Weights of a small image inpainting model: 24000 steps, 7.9 epochs.
Rows from block 12 of a small image inpainting model, named by matrix and row number. Rows with one number belong to one channel. Each number is 500 + 50 x the weight over its row's rms, rounded and kept within 0 to 999. All counts start at 0. Numbers have three digits each.
Before each channel's rows are labels from the 100 images, of 14976, where the channel reaches its highest value: "top examples" is what is common among them. Only what is clearly more common there than usual is listed. The data: renderings of 100 made-up gadgets, each built of a few solids, in any pose. In brackets: how many of the 100, against the usual share in percent.
# convs0: first 3x3 conv (model.blocks.12.convs.0.weight, 96x96x3x3, each kernel summed), inputs 0-95
# convs1: second 3x3 conv (model.blocks.12.convs.1.weight, 96x96x3x3, transposed, each kernel summed), outputs 0-95

top examples: yellow (28 vs 8.6)
convs0.60:491515455526423496526481495449419471477524505502513489502536575455471478515498528498440437510528418535577545501465517435572494315400516509557483548532595519605491559480515532462528485575424430538493479483404535491510477537523457459495562398515520562557480620525629502484514469501456490493
convs1.60:551530532584477525623570529534466558570535546493437427521606425437497535564469488485458574368519476485533535514490492460460447426514658518468532477466532539442509477532520507511417509463422484443476493611444481481497499524527522538512527378486525501520487516416404502451523499529526536511

top examples: glossy (70 vs 33.6)
convs0.26:522443532495494461546533507493488480520484543498460426443533549590506413476555484532548482549555524532417520605533465495546390481533516458524444523498482486521418405522537518568609606510493501478476526545479544532548513554524556519393502640480468493592473504439506540538570406416545452443
convs1.26:395478605511522572459523477475494487510450489533506506544484507497490606432461551498465591487502480477619466674405452500535465498465485491443494497523557417466475472458544431437549471498472473567455546606455464468477483530564472449522488450608498441631489497491491534526518452514499463468

top examples: red (28 vs 8.4)
convs0.67:515515568531507583568539505546481558540497460451476502514476512509488506436737510549538510478485530448548419559455515342529438484502512505506476554494463481493530439549476482467515535499478453467671449494494532512510493509572463467539415505469508535505433506502494526488480428412503438504
convs1.67:527557429464488425400486536427519520475512522606486550528522456493524557463371455477481542556534428591421528464546463639465509510552531456539455517513567534492473469517461442474498457477505587500553579518503464531482513535491563418451490400470474505464598566498435480582533462478485568426

top examples: red (29 vs 8.4)
convs0.53:492432560372535526532494488497550493570494552454534528477471547598520527546489478492383524462484489349485536516558437551484536521462414434546435543541533420451408444529483502436548427479391487491478530474408514443563515487465464509460558566557504445479487488485520548466490497502628497481
convs1.53:565480473562456545500480556515430518492576384567528472499553426391473488470490534552547452577538505611493445564472515504507487503459588553474531486422462555602552505489493468498532500491601561438531474542490468609442527533582525523566490501445534508532407514506528438513488560511374558519

top examples: blue (34 vs 8)
convs0.59:513500511537457479526462477519542374517478470487480462531506397537559567452533490534478479588469676527507582471476441507414529393496436450462485519441588514514468507442496450495682516580568491526510477478510520515477405546485507520429551488506516559470488478556555538469478460466470515532
convs1.59:529380427468558534453574523477466535553504458517478576478574503432491490458553445512542562461525441506534377505516483582514522521493426429537457408558463459465505453522468488481431456556537548515493518387604579561522558478472565511475456564487496497443495512554548456518488528654487440500

top examples: blue (38 vs 8)
convs0.55:524550549404501496572561520445515555461462488441441485520399535489432453520455492439434458416491508588505483494471466544576512543494481431514460451509570500525486487497579420499549483586601548450517547464560556493554437505445468571504358535508446553512514419456524434512500529621437520522
convs1.55:496425563493538519449475481469493511559501475490493479498514520552564484505525515436430583357526506519464417483445538501433475399508547501446550446530575530462497469515484513468426481673535433459497481502403504549498539496460538562567528502539511529467557422477562549336489528545560520478

top examples: yellow (34 vs 8.6)
convs0.44:535523439535585504462465443449454412467555430588572435507696437497511464508489472455498435540532435446523479528520500574549482470528517556487541443495492511497526549534438541468482505497518667447454501573515476512471459482468495518529514499449456516490479624475545546483476416522493441418
convs1.44:474519478502485519531474507400449570495520462531570492501407553511530527459451472540473439541546436589571559521497401446538495580468522533506521636372469502571536471605586525487570486517445502504450451523548548449493596557468496501504528519533442559501477558498424539465488430545538598541

top examples: blue (34 vs 8)
convs0.57:509539505483511512528531492467437484511416452492465455498650611504521510518496529524478492471555502503502356517504482557447495537441534483495469448513541515570426517504449475469556466425527643532500472514481476520506526478542478519484407567498508561501516389454420497459510569653403458432
convs1.57:458500438568412536555530542568432559473530500487427472506509516458493538494535524480475578508445590495494571498511410503481484446485594576442419450509500485511523464449493464541501491492504491470537532667500494565530408516554542544376543490475486520443520553468567396433521517590551574437

top examples: blue (33 vs 8)
convs0.86:527455589575552534491513444493483633378457509465515469449493544535551511495565541487479583585464517522401471499493523507495573487445410379472521412440499521488500526414557468429466454457544509496497436552463488430479467553423515528455389583419490467461529532468538528439492507448481491519
convs1.86:458539487464506376541556557567506525566517502496541607565500438465446494443488441548592371470598477510531501422513523510579468505542534547531458589520477464540452430503434441490556382471400558500457460429545553458501518475543533503468596500507512471516514533454523462567535416497521528486

top examples: red (35 vs 8.4)
convs0.15:511554462462601415526507521546371478548498522431474502468489487497471431463541483516444474476506371410506602503529505507554567462528562542535527528474513407529518583627467522499446348519473539502477577554500479473531525450394549533551527461505477561512523542447477458552549471519536494538
convs1.15:445532594539489534464431444598474498447520522503488454485541531511503439489485496499534508517507624605441489464471518503474534542522514532439489448431368523468476496422483532454438480345474460513524485503497473546442521486530481595458615541485570467604478442481411513403473510452556509454